config = dict(
    arch='vit',
    model='image classifier',
    dataset='rosettes with rotational symmetry',
    train_examples=195000,
    image_size=32,
    crop_scale_min=0.8,
    horizontal_flip=True,
    translate=0.06,
    color_jitter=0.2,
    targets=['order', 'mirror', 'palette'],
    num_classes=[8, 2, 7],
    norm='rmsnorm',
    norm_position='pre',
    activation='gelu',
    mlp_ratio=4,
    head_dim=64,
    fused_qkv=True,
    bias='none',
    qk_norm=True,
    parallel_block=True,
    dropout=0.05,
    inner_norm=False,
    drop_path=0.15,
    patch_size=[2, 2],
    layers=12,
    width=192,
    positions='learned',
    pooling='class_token',
    register_tokens=4,
    mixing='mixup',
    loss='binary_cross_entropy',
    init='trunc_normal_002',
    residual_init='none',
    optimizer='adamw',
    lr=0.0024,
    beta1=0.95,
    beta2=0.99,
    eps=1e-08,
    steps=6200,
    batch_size=64,
    epochs=2.0,
    lr_schedule='cosine',
    final_lr_fraction=0.01,
    warmup_steps=120,
    weight_decay=0.07,
)
Rows from block 2 of a small image classifier, named by matrix and row number. Rows with one number belong to one neuron. Each number is 128 + 32 x the weight over its row's rms, rounded and kept within 0 to 255. All counts start at 0. Numbers have three digits each. After the name is the row's rms in percent of the matrix's.
After each neuron's rows are labels from the 100 images, of 14976, where the neuron reaches its highest value: "peak on" is the class under the peak; "responds to" is what is common among them. Only what is clearly more common there than usual is listed. The data: rosettes with rotational symmetry. In brackets: how many of the 100.
# fc1: MLP up (model.blocks.2.mlp.fc1.weight, 768x192), inputs 156-191
# fc2: MLP down (model.blocks.2.mlp.fc2.weight, 192x768, transposed), outputs 156-191

fc1.165 095:153173113123120184162109138149158115160135137117132093111115093113115147113081165110126077166075161111167135
fc2.165 106:116092139148110127127150134102108094129163102137161147137137113133131152102131133157146150086117093169110080
peak on: rosette (99)
responds to: vivid (91)

fc1.292 097:145136155134162095182134180095102124162072135102117100144073172095167100116172089154067128135087112116134132
fc2.292 114:166113106066128147155134107128124117127159084074172099110118086118145125121128148127167091132140135098108121
peak on: backdrop (99)
responds to: dark (45); three-fold (44)

fc1.689 105:146158133169164110099092114108117153157146108184068182126190132167091114158121091084138116145163147110053097
fc2.689 108:079115106158138124163106130124098106137172084122138155125147121120093185131079093116137102138174130187106074
peak on: rosette (89)
responds to: vivid (79)

fc1.665 124:101195154196157162155119137082120124145088150193128168137154147107092071122138115126119141095080132120118096
fc2.665 145:060153099159120109109147147124108147106158146166108033151179140124064108121096062119145142125144143077136060
peak on: rosette (69)
responds to: dark (82)

fc1.72 095:094118128166116167088158142057086068173135091137071116170135110137133098122166129162114107113130120159169059
fc2.72 081:202120077071152078112120109145175159169153124138173100127105134179161151119105183113120151174116130114129217
peak on: rosette (96)
responds to: vivid (99)

fc1.307 133:139174101161138145140134135076134085125120169126131096109118114121092118156101099113089085102089102096097070
fc2.307 163:148108144078152067138165170132150189107108161128138117132136111097149098098171104146111172131131164066123171
peak on: backdrop (99)
responds to: warm (95)

fc1.552 086:141169115132127186184063132101147134156081134165125120116152068139155155122082156094090084147092146123161163
fc2.552 097:136126109116099127106145117144084112132144095116156132085091135156108167101054123114162106164138060154096040
peak on: rosette (98)
responds to: vivid (93)

fc1.626 111:133106130130128146124128151143129127165069139119121108164211097145170130147150171133109116152127173100212158
fc2.626 119:100120171132150131103169132077104175102127124175111162153092080119120131130137099153119118108167099124139142
peak on: rosette (100)
responds to: grey (56); pastel (44)

fc1.232 091:095140113157135218104115156081104065178116122150095105193138095133116120129129127133091093132105137145183115
fc2.232 079:086112135158096160117139116147087063165122120030122130147078137149153152128136133155123104130157034115097115
peak on: rosette (97)
responds to: vivid (91)

fc1.342 106:077164092160125184127102177115088071179126116139122099159188088132113137102105136119096074146152147129145093
fc2.342 134:122113186151129117105171143080141156082121129156126146157174088128128142094113134165184152111153162119089106
peak on: rosette (96)
responds to: cool (87)

fc1.7 100:157150125135166154128087142095127126174099101180083110177201110119155087155144120087064106135125177158148178
fc2.7 079:146131154122116150158185188121152097101093103093198136107140093105160147095141121160166115130122140133103099
peak on: rosette (100)
responds to: dark (99)

fc1.201 087:118158146183138150107120170011158152141066164159127143116148119172188163103103109120099078135153152130068128
fc2.201 117:180092127120121154109149133166124103149083132174146097144126083151138099131150180102134107167089092095157177
peak on: rosette (99)
responds to: off centre (72); cool (60); vivid (39); order: three-fold (30)

fc1.764 108:126139112169142121111067104080110135169131103142100178147194163133115134163161106108096099144149122150120101
fc2.764 096:111136094151080120153111161142129100122177123101179083093160139103121187092108124150143107119124145146106083
peak on: rosette (97)
responds to: vivid (71)

fc1.57 107:122196158211105157116144152076137114119100176145106177129142155095126101090149115162108119102102150130138115
fc2.57 139:079122122152104134088136107100124132123163119193144182154157167171097129094099168123142135157139146163119101
peak on: rosette (99)
responds to: vivid (70); three-fold (32)

fc1.248 092:152141141131121139153124178112161093129105164124107094113185148117124118148096074113069117103121179084106114
fc2.248 099:130158151164088133132095092162148085087115137149152130088095135112113123121121149083131094114084046101130100
peak on: backdrop (100)
responds to: warm (64)

fc1.373 089:148168130137159138161104138087152096159082165137125171113098171098110107146152084103078126095095086156155169
fc2.373 075:123135157144123152144153117120180115120138117084123149129071120069171107104124163177130107116079171114191163
peak on: backdrop (91)
responds to: warm (50); three-fold (37)

fc1.108 130:153181122160127134121131136066139123118127166126112098099130135123093114170134089103082094099077099086096087
fc2.108 153:127129129088137086135151184136162171102115158109146130124134117125173133068162105171104161141145174090127165
peak on: backdrop (99)
responds to: warm (99)

fc1.209 080:131134119119125127103147098129163139146117160146082135156211168122137096170153132112104112123098202074139143
fc2.209 085:096090162111113128107164144104140149082149115118196100155047165111152107113151165119117140131091107151131165
peak on: rosette (95)
responds to: dark (74)

fc1.161 115:145187159158105152129118153137166131103109184152111155118164138096121077106154134135127126110112215087173136
fc2.161 142:095125135142110118088175091095130110106179128162160169128146169168088093106096153118163127137133131157095052
peak on: rosette (96)
responds to: dark (88)

fc1.66 129:151185134142163125165140126077124119142100174116122102096084141123097085166130086129093098094059086098098101
fc2.66 158:128130153113143094134147208098140149104098176132126132129139122107174141075152095175092164132141184107133156
peak on: backdrop (98)
responds to: warm (99)

fc1.6 090:158163108139155117154113158083145088131102178111112111111105166128138133149125067090076118114104109117097139
fc2.6 110:164132101140131146137109073173121068155127121118151145089055133125140116116117162106162112141097062151168148
peak on: backdrop (99)
responds to: warm (46); three-fold (38); pastel (32)

fc1.456 124:112143165166086161097142120142133109122096172141139184123145162135155123067157186126135112122092114133175127
fc2.456 146:094127159102136102113159187125115196075131146173153148141112147117109133117168105164142149108175152135132134
peak on: rosette (99)
responds to: vivid (46); three-fold (30)

fc1.88 091:118129109144170156124117160104124090161138134131036085182166097127134114162137087130071142116162155104126109
fc2.88 083:122067185092197147127179145115090139156114092169126116196120078145124093162128136169152118101141119121107106
peak on: backdrop (97)
responds to: pastel (65)

fc1.266 091:119176116152131149115142167115104097146111161122050084160164106147126113103112104125093116135167182106090095
fc2.266 097:187153132127120170147109147164159069113096148081117122103101102096167138082102158134157094128061135144158189
peak on: backdrop (94)
responds to: vivid (59); cool (33)

fc1.253 099:119109104118173127162124144100134103144115139122120099142079178118142119165120057122060144113112097107115141
fc2.253 098:146142110137141163163100104155138056138141118129151095073106128110083089141118131126163151143107111107122110
peak on: backdrop (99)
responds to: grey (52); three-fold (35)

fc1.537 129:172180147137156095183103143078160131111115170147149154080122156099103115175146076103081130080068082133091126
fc2.537 147:119123122094149104134157193121120154154110156115151093143089145135172126091146104186091153125127174133160164
peak on: backdrop (100)
responds to: warm (88)

fc1.525 128:170191130137148125166157153093125117130090176123127114089088152100115086153162073133088117100080087077096101
fc2.525 145:110110139084140087162123187125130177108117150115150119132115139133173155089139103165089163132154170116123163
peak on: backdrop (100)
responds to: warm (99); off centre (61)

fc1.594 093:104134136185144130123090154049154093136141131164100162154154183093122131144163093148077107090107151205153138
fc2.594 107:131097199130161125155156158058135108098162088119142128127080116062125113150187091170140119103138123161115099
peak on: rosette (97)
responds to: dark (90)

fc1.117 125:132101117136100147098087119167136110149120113124102127166176111145164149126135200107129115169141174153245193
fc2.117 154:129097169106178122118178161080124179065126132182129162133128085128102099134155074148129156085198128103085119
peak on: rosette (96)
responds to: grey (46)

fc1.756 122:157183176160160098175150155070146140120097171154125154102110173076132086151189067155107154093062089139104138
fc2.756 126:086141106102125111114147194131125150124117174104126098145107139157151135099117125180081153131128211117126143
peak on: backdrop (97)
responds to: warm (92); off centre (60)

fc1.36 108:174158147143182131112124129095134131140072176177088146128184144126104075177157089090077110105107111096092108
fc2.36 117:045139078191065120085095133159155113123169132107127098140144163131112170056109145123149136168109184148174120
peak on: rosette (89)
responds to: warm (68)

fc1.377 102:133118124154163143099106116036112116135140125181115125173185123102131082154181114122071100111141116123150102
fc2.377 096:147139144089152077058193130138110162116159135134067118119139156176124138107110095160198162118208086137102091
peak on: rosette (100)
responds to: dark (100)

fc1.120 090:097164104162122147091107143111101105165110120120098087134148138142128134095125139128116116167168114106139104
fc2.120 077:132108194148141181183139129081133115165075123059192119137106066101151116114160150156120069121129121174136151
peak on: rosette (97)
responds to: vivid (96)

fc1.80 112:143118098123131156167079095143130140193099120116109074152155082178144138159127167093114078167099162129183137
fc2.80 127:136098154112173071097190114070120187105164103148130148122106124152132111153136096135147147108172117100076114
peak on: rosette (98)
responds to: warm (80)

fc1.670 108:109128124145158136078112139063147133121141123181121150193236119106112068142173121121106119090182219138117121
fc2.670 144:119113132129144095057176064100105169143182102158118128143152149171074108150138105126183135126175093121084061
peak on: rosette (96)
responds to: dark (100)

fc1.582 124:120105143168143168117081114092108096190115126161125162187139143111138121156189112108073082117122069165190114
fc2.582 148:148113133105101079050184151124129151076176119132145104101119146179147122100119127178168166164142190138101131
peak on: rosette (100)
responds to: warm (92)

fc1.517 098:146161137156166197166126154103144098140062179167115139131124108122123114140130129103068098106098110128178164
fc2.517 086:104113122171118128180088092121176121128141117008175135117076174117192116122181171137137136161051109111169179
peak on: backdrop (96)
responds to: vivid (72); three-fold (52)

fc1.765 130:094138150152135159128173128108058129172119108085119110162121102159107086110134169159161132152122143115140037
fc2.765 173:114121102107142121094126124108094174150127124146129015139118145153116108178150065139151139152148109088128126
peak on: rosette (100)
responds to: vivid (76)

fc1.126 097:151148134111138120127135187126134141131090163140061108129148148109128144143114077114082126122146131111108143
fc2.126 105:153170113162108121154084081191168053110128127081140139079072145109118151098101163101154114181070059136176141
peak on: backdrop (88)
responds to: pastel (40); three-fold (32)

fc1.309 119:134153144152160196163117164118160099137071164127110138134140129100123102164145109123069108111087126116199173
fc2.309 121:138128106149141161150097145137122120158084160127163084150122180116164087145166087108078078132083133084181176
peak on: backdrop (89)
responds to: vivid (62); three-fold (54)

fc1.502 112:115169134148150137143154126134095147132108147129103115121111103142079076115101153116146132131107141056088053
fc2.502 136:043109094128102092053154138136098147085176099162107054154166123159091127123097100150158153166209157122119102
peak on: rosette (98)
responds to: vivid (89)

fc1.735 094:137126158124179189181162162119131115156060153098077121134123103119151126105113095140097095124109140113154157
fc2.735 083:195153130100151146149113140136131109160095124089161138111101127120189150165126123107097086157077118128139173
peak on: backdrop (100)
responds to: vivid (62); three-fold (38)

fc1.606 087:136149090096141145098142134118102131157120119141028105183161097134127105162109130131086131157120177098140121
fc2.606 086:157097157124149127140150054143140090169089118087126108137102121141115086169150135091172098133069092101140114
peak on: rosette (90)
responds to: vivid (90)

fc1.616 095:142117130117149106146107178125149167118099140163107084129179164116141133160117058121044145119148162104129167
fc2.616 098:166107137094153134181106108155142092129089096072155115087069150082137141156176135141132119169111082152111167
peak on: backdrop (97)
responds to: warm (48)

fc1.103 104:145121080112180122140117158106103130135099135172124102146140133114153127177161084134064098130111108079135110
fc2.103 100:136070112076102116160114102175171112128116115036142087134064113127137140118141186137121144201128116102136237
peak on: backdrop (86)
responds to: grey (59); three-fold (36)

fc1.358 096:141134087106184124124116166096106132125125131117096104135156134111145118159149082142077126116164154101080094
fc2.358 099:129089118091090151079145105126139122142128110113171132152073141170163135100165180122151105184150103109138164
peak on: backdrop (91)
responds to: pastel (32)

fc1.15 095:135162118144129165167123152134116054149103166105058083155142129112101130126114102117087119136119163137163121
fc2.15 075:135169149133078145100127144198117066122117132082142115076112145145106125086111128114154091096145101099104054
peak on: backdrop (95)
responds to: vivid (55); three-fold (43); pastel (39)

fc1.446 105:142156139135154201184121180133155088131077173115105121135120130100141126126128118125048096111093149120198181
fc2.446 090:155114138108148161181092108124120133185080126070208104101079149102169104167158140127100083154055112116179169
peak on: backdrop (97)
responds to: vivid (69); three-fold (53); four-fold (29)

fc1.601 101:131169144184146184152117169068133111173082160174111139133206105112141099116130124130104094110091191127115118
fc2.601 092:167116154124122114124132140099188078099145164075110102091158107055145107123135071118126129105134124076109118
peak on: rosette (100)
responds to: vivid (83); three-fold (31)

fc1.692 092:111149121107163160181119165137092126171100116115083095145081125097153155117100084140091131156113089155175151
fc2.692 108:137060154073161137171158080145096131158100091066127107158071123097099083160160158140156115132109082117142125
peak on: backdrop (90)
responds to: cool (55); three-fold (42)